From a checkpoint of a small sound classifier: layers 14, width 192.
Rows from block 8, named by matrix and row number. Rows with one number belong to one neuron. Each number is 50 + 12 x the weight over its row's rms, rounded and kept within 0 to 99. All counts start at 0. After the name is the row's rms in percent of the matrix's.
# fc1: MLP up (model.blocks.8.mlp.fc1.weight, 768x192), inputs 0-47
# fc2: MLP down (model.blocks.8.mlp.fc2.weight, 192x768, transposed), outputs 0-47
fc1.55 092:54 23 42 57 45 33 46 56 56 65 27 46 46 31 30 58 62 50 59 57 66 42 46 52 53 57 45 33 68 43 41 61 45 54 87 58 37 42 47 52 66 52 44 61 51 64 53 52
fc1.56 081:59 38 50 49 51 25 47 50 81 51 30 44 48 24 53 58 70 53 73 34 58 59 45 49 57 53 45 53 50 50 41 60 52 65 54 32 41 53 62 53 45 42 44 52 57 51 58 43
fc1.57 070:64 42 54 38 73 61 51 60 70 63 58 53 56 45 50 45 17 46 27 71 62 56 39 58 51 71 64 49 62 43 55 73 43 34 64 60 35 64 46 51 75 43 52 58 60 68 57 55
fc1.58 073:50 56 73 49 61 51 65 47 59 71 61 56 54 47 31 59 54 42 26 63 57 51 39 46 63 41 54 64 57 57 47 69 48 43 43 35 48 46 54 58 48 60 42 68 34 50 12 72
fc1.59 090:61 58 69 73 61 51 66 26 48 64 56 47 56 38 37 56 47 57 33 64 41 53 49 60 56 52 57 44 61 48 45 72 32 60 59 45 67 50 83 61 58 40 43 64 37 65 36 45
fc1.60 112:61 50 65 63 53 61 62 41 46 81 29 51 40 51 38 35 47 59 34 51 58 28 42 47 52 63 74 28 77 44 56 65 51 48 64 74 48 49 69 72 70 49 33 62 33 55 43 47
fc1.61 092:64 40 50 26 61 43 60 47 66 43 65 31 54 53 64 51 60 60 46 48 47 62 53 72 46 62 40 42 53 61 53 27 45 69 52 59 28 70 57 39 29 43 58 56 52 42 63 34
fc1.62 111:60 56 42 53 48 61 69 54 34 48 44 60 43 27 66 29 35 62 47 72 54 37 50 60 36 55 49 42 59 73 55 51 39 66 52 72 47 62 54 54 62 21 56 28 56 60 60 54
fc1.63 065:49 63 50 32 54 62 45 63 99 46 59 83 57 55 45 48 04 39 52 66 62 52 15 48 42 61 43 50 51 45 45 81 62 56 68 37 44 41 66 59 47 51 47 48 56 45 57 47
fc1.64 101:60 24 48 37 54 61 76 60 32 51 38 46 61 62 71 45 53 62 34 67 55 49 63 71 32 48 50 33 43 65 43 41 24 73 26 62 44 61 49 45 57 44 52 39 55 52 61 59
fc1.65 118:45 56 54 67 51 65 44 43 42 45 46 38 42 56 37 48 60 52 66 65 56 60 68 52 61 51 58 61 37 61 60 54 55 55 70 46 33 68 28 41 62 56 30 46 67 65 79 42
fc1.66 092:51 63 43 38 57 46 72 47 63 42 59 46 60 56 82 29 42 55 63 58 32 49 38 53 53 54 55 46 44 56 46 29 45 68 21 51 49 53 49 34 36 53 51 43 53 59 74 44
fc1.67 084:43 52 54 34 41 25 45 55 71 66 24 46 48 43 56 54 56 51 53 37 51 32 41 46 50 57 42 46 58 48 49 88 55 56 48 48 53 49 62 54 70 47 27 42 35 37 52 65
fc1.68 083:63 49 68 69 44 61 57 35 39 62 61 44 44 40 38 36 48 54 29 64 66 51 48 56 30 52 65 35 65 41 54 62 28 59 67 63 57 51 71 58 62 42 45 50 43 80 32 76
fc1.69 075:35 45 53 48 65 38 49 39 59 54 61 34 54 47 61 46 64 49 80 44 33 56 50 52 54 52 38 64 52 59 55 49 42 53 40 46 40 45 54 52 45 71 49 47 50 44 91 40
fc1.70 114:44 45 60 65 81 43 74 43 52 56 48 34 60 51 47 59 59 63 48 43 52 44 60 24 49 51 55 68 63 64 48 52 37 71 62 50 52 40 67 35 45 45 32 46 48 59 35 46
fc1.71 102:54 22 53 35 68 47 72 56 37 51 39 45 61 65 79 30 62 64 42 51 43 40 60 73 44 53 42 21 55 52 52 33 33 69 33 69 43 56 57 49 51 38 44 49 47 46 63 50
fc1.72 084:43 47 56 61 69 56 40 48 36 62 46 31 59 45 37 49 67 49 71 52 36 55 71 48 65 52 48 44 49 50 32 43 35 37 59 31 57 40 47 47 60 59 56 53 38 39 72 17
fc1.73 101:53 36 54 72 44 43 52 52 38 46 34 49 50 39 72 51 61 51 57 48 36 59 63 49 66 56 43 47 53 65 53 59 42 42 55 23 52 57 41 65 48 61 42 44 40 47 35 54
fc1.74 078:56 47 45 49 46 63 59 42 42 61 62 82 62 36 43 24 25 54 55 51 49 20 42 45 55 65 61 44 55 46 62 28 64 52 63 65 62 32 50 43 58 53 69 41 43 70 41 52
fc1.75 107:61 45 63 39 58 54 63 56 53 49 41 73 37 63 56 16 33 51 35 56 43 56 46 61 48 53 51 48 53 59 54 71 46 66 63 50 38 53 48 54 66 30 48 41 65 68 55 63
fc1.76 116:60 42 28 55 48 65 47 41 55 49 27 78 53 33 55 25 39 63 65 49 58 55 50 43 38 62 60 52 64 45 58 60 55 42 53 54 55 54 70 40 53 20 41 33 54 57 43 47
fc1.77 119:51 37 50 56 58 60 53 50 38 62 39 55 60 61 40 64 56 46 54 51 68 40 59 44 63 67 57 57 49 52 57 44 62 35 62 56 66 57 71 48 79 29 58 52 51 58 50 38
fc1.78 080:41 57 66 53 57 46 59 43 50 69 55 49 56 45 39 48 55 36 31 61 46 60 47 43 60 38 48 68 53 44 58 60 49 41 43 40 50 53 53 59 38 57 36 55 32 54 09 49
fc1.79 088:52 43 31 52 56 36 38 60 70 61 47 45 37 32 62 42 67 25 33 43 50 41 53 66 58 56 60 47 45 42 55 46 51 15 66 54 35 48 46 47 51 51 37 51 63 58 64 59
fc1.80 089:53 34 26 47 73 31 16 65 52 52 48 42 54 45 63 30 76 34 33 55 47 59 67 69 63 56 59 39 51 28 47 33 50 21 55 61 40 53 41 52 41 49 49 50 53 54 59 60
fc1.81 094:46 38 58 64 62 50 40 43 30 56 38 37 51 43 64 54 61 55 56 55 48 62 68 52 65 54 44 56 47 60 40 50 45 50 51 43 49 53 27 40 51 62 57 49 52 56 73 40
fc1.82 127:37 61 53 40 28 46 44 51 70 50 53 28 47 49 43 59 54 45 59 36 31 56 64 48 41 52 41 56 30 59 45 47 21 29 46 33 40 41 57 51 41 58 55 62 48 64 68 29
fc1.83 098:80 50 69 41 69 63 64 56 68 46 46 54 37 53 57 40 31 32 34 67 62 73 38 49 67 63 54 56 57 74 52 53 38 45 55 58 35 63 53 49 63 46 60 47 51 65 52 54
fc1.84 087:60 30 33 59 48 67 31 52 47 29 43 47 59 52 56 51 34 50 34 23 65 53 48 67 42 63 54 38 68 51 59 52 67 22 45 68 55 55 54 63 52 40 63 37 64 68 42 60
fc1.85 091:45 47 62 44 31 76 64 39 56 60 60 69 53 41 45 20 46 59 25 52 46 36 54 67 33 64 50 39 71 57 51 32 27 64 57 64 35 49 65 45 58 37 63 53 42 70 54 57
fc1.86 102:35 38 49 64 44 12 61 52 42 65 25 29 48 57 58 60 73 44 46 42 52 45 48 44 65 50 48 47 55 44 70 78 62 45 39 51 66 50 63 43 66 58 20 41 41 37 38 62
fc1.87 089:54 52 48 44 37 25 42 54 61 66 35 32 46 49 62 57 61 45 55 47 56 17 47 39 62 63 44 44 48 42 69 82 44 49 53 53 57 41 62 57 74 50 33 42 32 37 38 52
fc1.88 082:56 45 44 58 47 33 25 65 63 66 05 42 40 35 32 53 55 57 55 49 55 46 39 52 55 65 50 41 66 30 56 72 59 46 68 59 53 40 79 59 50 47 30 29 50 60 45 66
fc1.89 069:54 63 64 25 66 41 68 53 77 71 57 48 47 52 60 45 25 49 39 66 64 54 30 45 68 64 51 50 71 86 47 72 51 38 55 51 39 49 35 64 53 44 43 66 38 47 48 32
fc1.90 082:48 39 55 47 62 70 53 50 60 51 67 52 57 47 61 32 26 51 28 77 67 53 44 55 62 69 58 53 67 56 70 64 33 31 49 62 32 58 43 45 69 46 57 50 66 56 64 42
fc1.91 100:55 37 54 69 47 57 41 41 50 51 43 38 56 36 17 25 52 63 54 46 58 54 37 63 58 56 58 39 64 75 35 53 47 17 36 73 61 65 51 39 49 65 46 37 37 68 39 44
fc1.92 095:56 31 21 51 79 37 17 65 52 55 50 48 44 47 67 38 72 28 37 59 48 55 77 75 55 59 59 35 62 24 46 34 51 21 51 59 52 47 45 60 47 53 46 50 50 52 53 55
fc1.93 085:71 46 37 34 53 36 48 58 76 39 59 33 63 49 61 62 61 52 47 43 45 59 44 65 44 63 52 46 48 40 54 36 47 66 59 58 28 61 64 48 42 45 50 59 57 48 67 37
fc1.94 082:47 65 50 21 40 33 38 70 93 66 49 69 51 47 54 52 32 49 62 51 51 34 24 34 40 58 58 56 40 38 51 85 55 60 54 39 49 33 54 51 54 40 37 53 49 47 55 51
fc1.95 110:47 42 45 34 65 58 76 63 42 36 46 47 41 61 76 36 50 52 51 53 53 54 57 67 40 61 49 34 42 68 46 41 45 71 31 59 48 66 45 39 42 33 61 42 69 47 67 55
fc1.96 142:48 42 45 71 50 45 36 53 43 45 52 32 50 50 45 54 55 53 58 54 67 59 76 56 43 60 50 48 44 62 54 40 60 39 77 56 27 67 39 52 60 42 29 36 61 60 69 44
fc1.97 107:62 70 61 27 56 35 58 48 90 44 38 41 37 74 61 66 49 23 45 38 47 45 41 40 41 49 48 60 41 58 49 41 37 47 62 42 34 61 46 55 45 47 50 70 58 75 53 57
fc1.98 082:49 38 54 80 85 45 48 66 22 44 38 61 54 48 67 40 60 54 45 53 63 54 88 39 48 49 50 63 49 61 46 34 49 44 57 43 69 52 57 59 45 50 70 59 52 56 47 33
fc1.99 075:43 62 53 19 54 55 41 64 94 44 69 90 49 49 42 48 02 37 56 51 53 54 03 47 50 50 60 57 34 49 43 81 60 48 48 40 47 40 49 60 37 55 61 54 64 37 63 56
fc1.100 101:61 55 53 87 46 60 64 51 46 58 43 42 72 48 43 55 54 62 69 56 50 42 62 49 47 66 44 40 55 73 46 40 48 16 42 60 51 52 78 68 53 34 56 45 42 48 29 45
fc1.101 106:56 31 33 64 74 42 33 47 42 47 25 44 53 51 53 42 63 45 40 43 52 49 58 43 73 55 48 47 56 41 54 36 50 43 59 75 58 59 64 65 59 41 65 48 57 60 48 53
fc1.102 095:41 47 60 61 45 40 48 28 24 46 33 36 52 38 56 44 74 55 67 52 42 52 77 47 62 50 54 59 33 56 42 66 47 67 51 40 46 64 35 41 55 59 33 42 63 61 73 24
fc1.103 123:51 44 44 54 60 33 46 61 59 61 29 44 53 38 49 52 49 56 57 47 65 42 43 39 49 69 47 35 64 36 61 58 57 39 79 61 46 47 58 49 54 40 39 44 51 72 60 58
fc1.104 077:57 40 53 93 51 45 48 61 30 28 38 35 45 55 50 35 68 57 48 63 64 64 89 34 54 58 48 68 43 51 47 38 39 36 58 50 46 63 75 52 50 47 54 53 51 55 38 42
fc1.105 097:56 39 54 55 49 44 74 50 44 55 29 34 48 64 62 54 64 69 37 46 40 55 58 56 50 58 51 38 59 65 59 55 47 73 53 63 40 52 66 54 58 32 36 47 48 46 56 47
fc1.106 076:45 39 33 71 71 48 23 52 34 66 54 52 55 34 43 49 67 25 60 44 43 59 78 55 72 59 47 45 47 31 46 43 58 16 55 54 63 44 48 68 46 59 46 48 32 46 58 44
fc1.107 090:58 44 32 46 69 46 63 51 60 51 38 64 61 56 54 41 39 49 75 33 55 48 43 39 53 62 55 43 58 46 45 57 71 46 42 53 52 56 81 37 54 40 38 40 55 55 50 49
fc1.108 073:61 61 68 51 62 51 67 52 58 64 59 58 47 43 51 57 49 38 22 76 66 47 39 40 61 42 67 57 60 59 57 68 52 36 41 43 51 50 58 60 44 60 37 71 34 53 11 55
fc1.109 114:64 35 41 30 60 64 49 46 65 58 36 72 62 49 58 14 37 50 50 54 62 55 47 55 42 67 55 41 53 53 50 67 50 46 60 48 54 53 62 56 63 29 50 42 48 56 50 46
fc1.110 105:50 49 35 46 59 28 32 74 45 43 60 35 56 53 49 35 61 47 34 64 55 54 53 63 54 57 57 57 54 43 50 34 54 44 50 70 14 72 73 60 43 56 44 51 56 60 55 59
fc1.111 114:51 34 41 38 52 26 32 44 63 32 32 30 54 30 63 47 64 45 51 50 47 65 53 58 55 64 56 44 46 51 53 52 57 35 40 52 34 66 57 63 49 56 24 32 52 58 58 49
fc1.112 081:45 62 54 25 44 27 49 62 91 61 54 61 51 48 51 46 34 40 60 45 57 36 22 28 50 59 46 65 46 42 57 82 54 65 66 42 44 33 57 52 47 43 40 51 50 46 58 51
fc1.113 109:59 52 47 40 53 49 70 41 49 39 36 54 46 59 69 33 43 47 70 56 44 47 49 63 52 51 64 37 46 59 36 45 56 68 36 56 57 60 57 32 39 38 56 44 64 46 71 35
fc1.114 090:54 36 38 25 68 41 33 48 45 52 53 62 44 38 50 64 65 44 55 50 39 36 77 56 59 59 65 40 55 37 58 42 44 29 31 55 44 47 66 48 44 57 45 47 37 60 55 52
fc1.115 131:44 34 59 64 55 44 43 59 25 49 49 34 56 43 52 61 58 45 49 61 60 42 65 51 32 44 68 54 37 74 56 58 63 33 52 46 43 63 45 43 56 67 28 42 56 73 85 48
fc1.116 093:62 40 44 48 58 45 56 56 60 52 28 50 59 45 41 54 38 50 70 45 65 52 37 58 43 66 45 41 69 49 55 67 60 52 51 46 65 62 64 56 67 34 43 54 52 61 33 61
fc1.117 101:51 45 54 67 41 49 42 28 40 57 42 39 48 35 34 31 70 43 44 65 51 55 56 62 57 51 45 33 58 27 50 47 18 49 69 63 47 67 58 48 58 49 48 56 47 88 22 56
fc1.118 069:43 54 36 51 68 55 69 60 47 43 62 25 48 58 68 48 38 55 84 58 34 40 38 45 43 41 50 63 46 55 45 50 44 70 35 34 52 49 51 40 45 53 41 58 54 51 76 52
fc1.119 082:46 57 43 35 49 60 25 55 57 57 64 59 43 37 29 36 63 46 72 42 36 39 69 46 59 59 36 51 38 43 58 37 38 19 34 46 52 40 57 32 53 65 53 42 42 67 53 55
fc1.120 130:56 42 55 30 63 39 48 48 61 58 18 59 47 58 61 24 42 44 38 56 44 40 45 47 57 55 64 52 44 49 44 73 55 54 59 60 55 54 38 51 69 32 49 39 51 85 64 55
fc1.121 082:52 43 59 66 56 56 49 46 33 68 43 40 53 58 44 61 54 48 59 47 56 47 57 55 77 57 43 30 54 59 40 43 38 38 45 34 50 50 47 55 62 58 47 60 39 40 66 27
fc1.122 078:46 51 55 32 57 51 35 47 57 61 62 47 49 44 40 60 66 36 75 34 40 45 79 48 55 57 40 33 42 49 50 36 33 19 39 31 52 37 59 40 51 64 50 53 27 52 62 41
fc2.55 096:38 47 43 76 56 60 42 39 49 64 45 54 55 60 57 51 56 47 57 42 36 62 49 80 41 48 69 73 55 29 64 48 73 51 62 46 63 50 58 28 53 59 53 37 53 56 50 63
fc2.56 083:44 49 44 76 48 55 35 31 54 39 57 53 55 52 77 56 56 52 58 78 48 41 37 63 42 40 64 65 54 49 60 40 40 30 56 58 38 61 41 30 45 59 55 37 69 47 24 39
fc2.57 070:42 58 47 06 44 52 59 61 52 60 58 61 62 66 36 62 44 40 59 29 56 53 69 40 59 43 54 52 63 73 74 28 42 60 65 38 48 37 35 89 55 59 49 57 41 54 48 65
fc2.58 078:56 53 41 41 52 55 44 51 42 45 51 44 41 54 21 50 45 46 72 51 41 59 56 40 59 49 47 37 62 49 50 48 38 86 47 39 47 50 57 56 47 32 50 44 00 29 99 46
fc2.59 090:71 57 40 48 28 65 46 43 38 46 49 56 44 54 48 53 57 56 83 69 61 59 50 24 43 64 60 59 49 61 38 41 16 57 45 25 61 63 74 46 46 49 54 56 18 46 61 57
fc2.60 103:72 67 46 56 58 68 41 44 37 57 42 38 45 53 57 45 49 67 78 55 75 59 54 41 45 46 55 64 55 63 58 50 33 68 55 33 55 57 49 46 71 50 37 67 24 29 57 36
fc2.61 095:43 39 51 52 41 52 16 58 53 38 55 46 30 52 73 37 56 43 52 80 61 47 45 60 60 73 40 62 55 36 53 52 42 41 38 51 35 64 50 40 57 57 67 33 53 54 41 50
fc2.62 121:65 49 48 26 47 43 52 67 48 32 47 53 46 38 44 42 39 51 39 52 20 51 38 61 55 41 45 35 50 48 42 61 62 29 47 28 53 48 59 61 28 52 58 66 76 59 21 52
fc2.63 065:44 54 35 00 47 47 53 52 51 60 44 38 48 64 55 60 56 42 42 36 62 50 51 42 62 66 52 42 51 62 52 09 60 35 66 57 55 32 36 99 55 49 38 40 59 50 41 64
fc2.64 103:67 31 43 48 57 50 28 58 39 44 52 50 47 63 61 38 30 60 53 60 44 42 37 56 51 38 48 68 55 46 49 60 34 23 57 38 54 52 54 41 47 54 55 50 76 61 09 47
fc2.65 118:72 49 45 64 51 67 39 40 44 56 48 60 50 39 73 59 64 55 44 54 73 56 52 47 36 29 64 52 37 69 39 65 65 27 61 34 42 48 49 39 69 59 39 58 71 40 37 39
fc2.66 084:43 49 56 42 36 42 21 48 44 54 44 44 46 76 64 28 58 49 46 69 55 53 35 41 56 54 34 59 36 41 49 57 39 12 59 65 54 58 46 50 67 59 54 53 86 39 00 45
fc2.67 083:46 44 13 55 59 47 50 41 57 41 40 53 46 53 54 55 59 53 58 60 59 46 43 43 45 61 67 57 59 55 44 17 57 50 55 65 54 52 60 46 52 42 50 47 50 50 53 49
fc2.68 085:61 57 52 49 33 69 42 39 35 46 49 53 50 57 51 50 58 63 92 73 67 54 42 34 37 59 60 56 53 64 55 47 12 63 53 29 47 53 67 43 51 47 51 55 12 42 73 53
fc2.69 072:48 39 45 74 28 50 65 45 42 52 43 63 58 51 79 57 71 57 39 62 39 51 47 57 50 60 67 49 46 61 45 60 69 17 63 46 42 53 50 35 81 73 53 52 99 38 02 45
fc2.70 120:38 57 45 65 35 56 53 53 52 54 48 60 47 64 46 59 69 36 79 52 53 56 52 21 51 46 68 68 56 49 35 53 14 49 37 52 73 56 53 41 62 51 45 51 38 47 50 51
fc2.71 091:44 40 48 57 53 46 32 56 53 52 52 43 49 71 69 41 38 43 66 42 50 42 48 69 44 60 36 80 51 43 60 61 19 24 61 53 63 53 46 42 63 69 50 36 69 73 19 59
fc2.72 083:58 62 70 71 31 45 61 49 48 49 53 59 63 31 70 53 56 48 45 49 47 53 62 54 29 49 55 39 48 48 42 71 75 36 48 36 41 50 55 34 73 48 49 55 88 48 38 30
fc2.73 083:48 49 67 75 48 38 50 42 53 50 53 74 55 42 40 72 64 51 63 81 53 42 48 28 45 52 56 51 48 61 50 58 36 50 51 27 38 58 46 23 62 50 34 59 48 49 57 18
fc2.74 082:51 57 75 33 56 48 62 36 45 61 43 45 57 53 42 46 41 57 58 44 62 58 55 29 48 43 41 17 48 41 33 76 46 44 40 48 42 36 48 62 57 56 33 54 54 52 51 42
fc2.75 095:35 57 76 06 50 45 41 72 50 50 66 54 54 43 38 63 40 29 59 46 61 55 50 59 67 56 50 44 66 54 66 35 49 58 52 23 69 36 39 76 38 32 42 57 50 61 52 40
fc2.76 111:43 70 57 17 82 57 57 56 50 45 57 40 61 60 53 40 50 53 35 41 42 44 32 63 61 64 41 30 52 41 60 37 48 36 38 51 47 43 49 76 31 57 33 41 55 58 45 30
fc2.77 114:46 43 51 69 49 50 46 46 46 26 28 38 35 47 70 44 36 45 40 45 74 33 19 49 41 45 51 26 64 74 61 75 53 62 58 51 68 64 42 24 35 56 53 55 36 50 70 44
fc2.78 081:56 45 46 55 47 53 44 54 44 39 52 52 41 56 21 48 48 46 72 63 41 49 49 40 51 50 48 44 56 42 50 54 31 88 49 43 48 60 58 40 47 35 55 40 00 23 99 44
fc2.79 106:42 58 58 44 72 28 61 43 32 41 43 55 46 32 34 50 54 61 21 59 43 67 35 48 67 39 36 45 45 45 40 56 73 65 41 30 53 49 51 55 55 41 57 62 54 46 66 54
fc2.80 111:37 51 64 57 69 42 62 54 27 41 46 53 41 28 37 49 37 59 34 54 37 53 32 44 64 33 31 47 46 43 45 70 76 64 43 37 56 59 55 38 37 37 58 64 56 39 68 50
fc2.81 082:62 54 61 80 31 66 61 36 52 52 40 71 58 43 67 43 58 50 57 52 63 48 59 37 32 43 64 47 48 70 42 71 47 31 49 36 34 53 49 23 77 53 43 55 70 43 42 32
fc2.82 124:47 57 56 64 37 40 58 54 62 58 48 51 41 25 68 51 67 35 22 49 41 63 55 44 33 43 56 39 45 51 47 69 84 47 59 41 41 39 44 47 79 76 50 68 77 54 25 47
fc2.83 110:53 57 57 19 33 52 52 52 48 70 50 58 46 49 40 59 38 62 59 32 55 50 73 49 68 47 48 53 48 74 62 46 47 55 46 40 58 34 33 80 55 43 56 58 44 63 52 60
fc2.84 098:62 40 37 50 59 76 50 43 50 57 56 46 48 55 65 51 49 47 61 33 72 49 50 44 31 47 61 50 55 61 54 54 41 69 60 69 38 42 42 57 53 48 57 39 32 48 71 54
fc2.85 088:34 44 71 58 40 50 42 46 38 40 44 56 64 58 65 61 54 48 80 42 65 47 43 41 42 41 59 55 44 43 54 57 16 41 55 31 60 52 52 44 65 58 36 64 33 32 47 52
fc2.86 094:46 43 18 71 49 40 52 35 55 50 48 75 44 47 46 53 56 51 50 82 44 57 55 49 43 60 70 78 47 41 56 31 49 54 57 56 37 67 56 27 53 54 45 51 48 40 51 51
fc2.87 084:56 43 10 60 63 44 47 35 64 43 33 63 37 42 52 53 60 54 52 58 56 52 44 47 36 58 73 61 59 42 47 22 58 50 60 58 42 55 58 45 56 49 49 51 49 46 58 55
fc2.88 080:19 47 21 75 69 51 60 41 53 45 40 58 52 47 47 48 53 50 52 58 45 60 42 51 38 40 71 61 46 29 45 35 66 43 50 55 55 57 48 31 49 51 43 54 57 45 52 50
fc2.89 070:66 56 32 10 53 52 55 61 59 52 51 46 45 53 35 55 34 49 59 30 54 52 70 37 53 25 47 52 58 70 60 31 43 67 62 38 61 39 45 80 59 51 56 56 34 43 58 51
fc2.90 072:47 56 50 19 52 57 63 58 48 58 63 67 55 61 41 65 37 37 56 25 55 50 70 49 60 38 58 46 61 72 74 39 48 55 60 31 43 41 33 74 54 59 57 57 44 47 48 61
fc2.91 075:44 42 60 50 57 79 51 60 42 40 51 59 32 36 59 38 42 47 64 50 60 44 60 62 43 51 39 42 67 66 45 56 39 79 52 37 44 47 31 44 65 40 57 65 24 38 91 64
fc2.92 114:42 58 66 64 63 31 66 53 35 36 43 48 40 28 26 56 40 54 38 42 37 50 38 38 60 36 34 46 44 51 48 73 69 61 50 42 58 59 60 38 41 41 53 59 56 50 74 54
fc2.93 091:32 46 51 63 48 57 29 40 42 47 59 46 31 40 78 46 59 47 52 84 53 49 41 60 63 57 59 65 61 36 58 39 60 43 43 54 39 62 42 39 59 61 57 47 62 43 35 38
fc2.94 081:41 47 25 18 54 46 51 41 44 49 45 44 48 69 55 52 61 57 52 44 52 53 39 47 66 59 56 57 50 52 47 05 51 43 55 50 55 45 51 80 42 49 50 43 58 48 44 61
fc2.95 105:63 45 42 46 43 57 08 64 37 32 55 48 45 60 66 46 45 49 51 66 56 43 32 47 58 61 38 76 48 29 61 46 32 29 46 51 48 57 60 47 51 52 54 53 77 49 13 52
fc2.96 143:76 62 62 49 62 73 60 55 48 54 53 52 53 26 78 65 55 55 58 62 75 48 64 38 33 43 56 43 57 68 41 61 49 49 46 31 33 40 63 49 67 44 44 51 50 43 48 31
fc2.97 132:35 73 55 21 33 32 52 57 55 46 47 43 53 52 36 63 51 59 55 43 45 54 62 38 68 40 30 24 49 56 46 39 42 57 35 33 62 38 38 80 47 48 65 73 42 56 53 62
fc2.98 084:47 30 71 88 32 70 45 54 54 36 42 66 42 43 52 37 46 33 46 46 44 46 34 50 32 51 66 45 63 51 52 74 55 44 43 50 60 61 48 04 38 51 43 60 43 46 64 37
fc2.99 076:53 52 22 00 55 42 55 46 63 56 45 36 47 65 52 53 55 42 49 31 59 50 53 45 60 51 52 41 56 55 50 12 53 42 69 50 58 30 57 99 53 49 48 42 54 48 48 64
fc2.100 097:41 41 50 53 39 34 40 57 51 30 54 60 37 44 29 44 34 47 41 37 68 52 42 62 44 46 51 42 39 64 40 46 41 82 55 64 53 55 37 39 56 49 46 56 24 60 86 60
fc2.101 101:61 34 64 52 53 72 47 64 46 41 31 51 27 36 59 30 37 41 37 30 46 34 31 58 39 53 53 55 56 52 58 72 58 53 36 63 52 43 44 44 37 36 64 59 48 56 66 54
fc2.102 091:61 54 48 75 37 74 43 54 45 46 56 65 69 54 63 67 49 46 51 57 64 57 38 38 40 14 63 77 44 77 56 53 49 32 60 43 47 43 41 32 73 51 41 65 66 36 36 38
fc2.103 130:42 51 37 68 43 49 51 45 58 58 57 54 53 51 40 50 67 31 43 45 31 69 58 70 42 46 60 70 36 30 47 44 75 42 56 43 67 48 56 37 62 60 54 40 64 50 44 58
fc2.104 070:35 34 61 96 66 57 49 48 51 28 53 63 52 46 27 39 57 41 42 44 41 42 47 62 37 64 50 48 60 29 51 72 61 65 52 58 62 58 60 02 50 50 36 54 30 54 77 43
fc2.105 103:49 48 34 59 57 59 29 54 53 50 45 42 41 66 67 39 50 43 77 59 60 41 47 38 53 56 49 82 65 41 58 49 19 34 56 50 41 54 41 40 59 60 40 43 57 57 29 61
fc2.106 091:40 51 66 58 46 28 58 52 43 37 43 55 43 35 37 51 44 54 34 39 37 48 41 48 55 38 47 44 48 44 55 70 81 58 62 39 63 55 58 44 52 38 61 59 71 55 61 52
fc2.107 086:43 45 50 43 56 42 39 43 44 62 57 50 58 74 40 49 69 55 37 54 21 51 41 37 63 67 56 48 44 19 35 42 51 28 51 53 60 49 56 62 46 66 53 49 74 39 36 40
fc2.108 076:60 50 39 43 47 58 45 47 47 46 51 42 36 51 20 55 46 52 74 57 48 58 54 40 51 44 50 46 56 50 55 53 35 90 48 43 48 52 60 50 46 41 59 41 00 25 99 49
fc2.109 095:37 68 53 03 75 44 42 64 66 52 65 47 69 55 39 45 63 38 47 38 55 54 37 56 74 64 49 44 54 36 64 20 57 37 56 38 70 28 50 90 43 57 35 42 56 52 47 38
fc2.110 107:47 32 58 47 55 65 46 47 29 45 69 69 18 18 56 37 44 58 35 57 38 56 40 63 68 63 44 56 28 28 48 70 64 54 42 42 43 56 46 42 41 47 54 62 58 47 60 43
fc2.111 139:43 50 71 67 60 41 64 52 39 43 50 58 52 33 47 53 51 53 33 81 29 33 34 43 62 47 28 51 38 50 47 67 53 54 46 29 36 76 47 33 48 61 39 65 55 46 50 39
fc2.112 082:44 53 19 19 55 47 49 41 55 47 50 43 42 61 52 48 56 55 55 52 60 57 49 43 63 59 58 49 50 50 47 00 57 45 50 48 58 42 48 76 45 45 52 47 54 44 47 55
fc2.113 105:47 52 60 38 46 52 29 59 35 48 58 49 65 71 60 41 63 45 59 57 57 36 23 42 58 54 46 66 40 24 55 43 23 21 55 62 48 45 59 54 63 58 45 55 80 43 08 56
fc2.114 107:47 63 66 36 44 52 57 53 52 56 71 49 51 44 42 61 39 50 28 32 34 48 46 71 54 38 43 54 42 37 69 53 71 47 44 31 81 48 59 54 50 48 61 50 74 73 55 60
fc2.115 137:50 41 61 59 52 59 45 45 39 52 36 58 35 37 56 48 53 40 30 63 54 40 35 39 42 43 54 42 57 65 32 69 75 49 45 55 59 54 40 38 63 52 48 50 44 35 55 47
fc2.116 086:40 53 48 53 65 50 39 35 53 43 59 52 55 72 53 39 46 52 41 82 30 43 39 51 56 63 53 51 45 38 52 33 48 15 43 47 62 61 36 45 15 64 56 41 72 46 30 48
fc2.117 084:41 54 32 43 61 60 59 37 36 49 60 63 45 49 38 34 64 63 67 67 64 50 52 59 49 55 47 48 43 41 38 47 34 54 60 48 40 52 63 48 54 44 41 50 27 44 77 54
fc2.118 071:56 49 47 50 42 58 71 35 51 61 42 55 55 55 81 38 40 55 45 66 54 52 56 46 50 55 54 44 48 50 46 59 59 00 54 49 44 48 45 50 57 52 48 35 99 56 00 52
fc2.119 096:53 71 58 42 37 48 43 39 55 65 61 47 44 38 48 55 55 55 19 46 33 63 59 68 49 48 44 46 34 24 60 62 87 52 40 40 56 47 52 46 62 64 65 44 85 59 46 45
fc2.120 115:26 62 65 22 49 33 42 67 55 43 64 41 57 54 40 62 58 34 71 47 70 67 48 67 66 58 44 46 62 55 56 27 41 60 65 30 62 40 41 76 47 26 42 34 32 42 69 43
fc2.121 066:56 69 65 66 37 45 61 36 47 53 47 70 55 41 63 32 51 54 55 44 54 58 60 47 34 56 59 35 42 38 45 69 55 43 48 48 36 50 61 32 69 41 55 46 83 60 43 47
fc2.122 085:47 65 68 48 25 30 55 42 56 56 57 53 53 36 60 57 53 42 22 47 34 57 59 52 40 44 48 38 42 29 56 66 92 39 54 39 46 47 53 44 71 58 59 58 96 61 33 43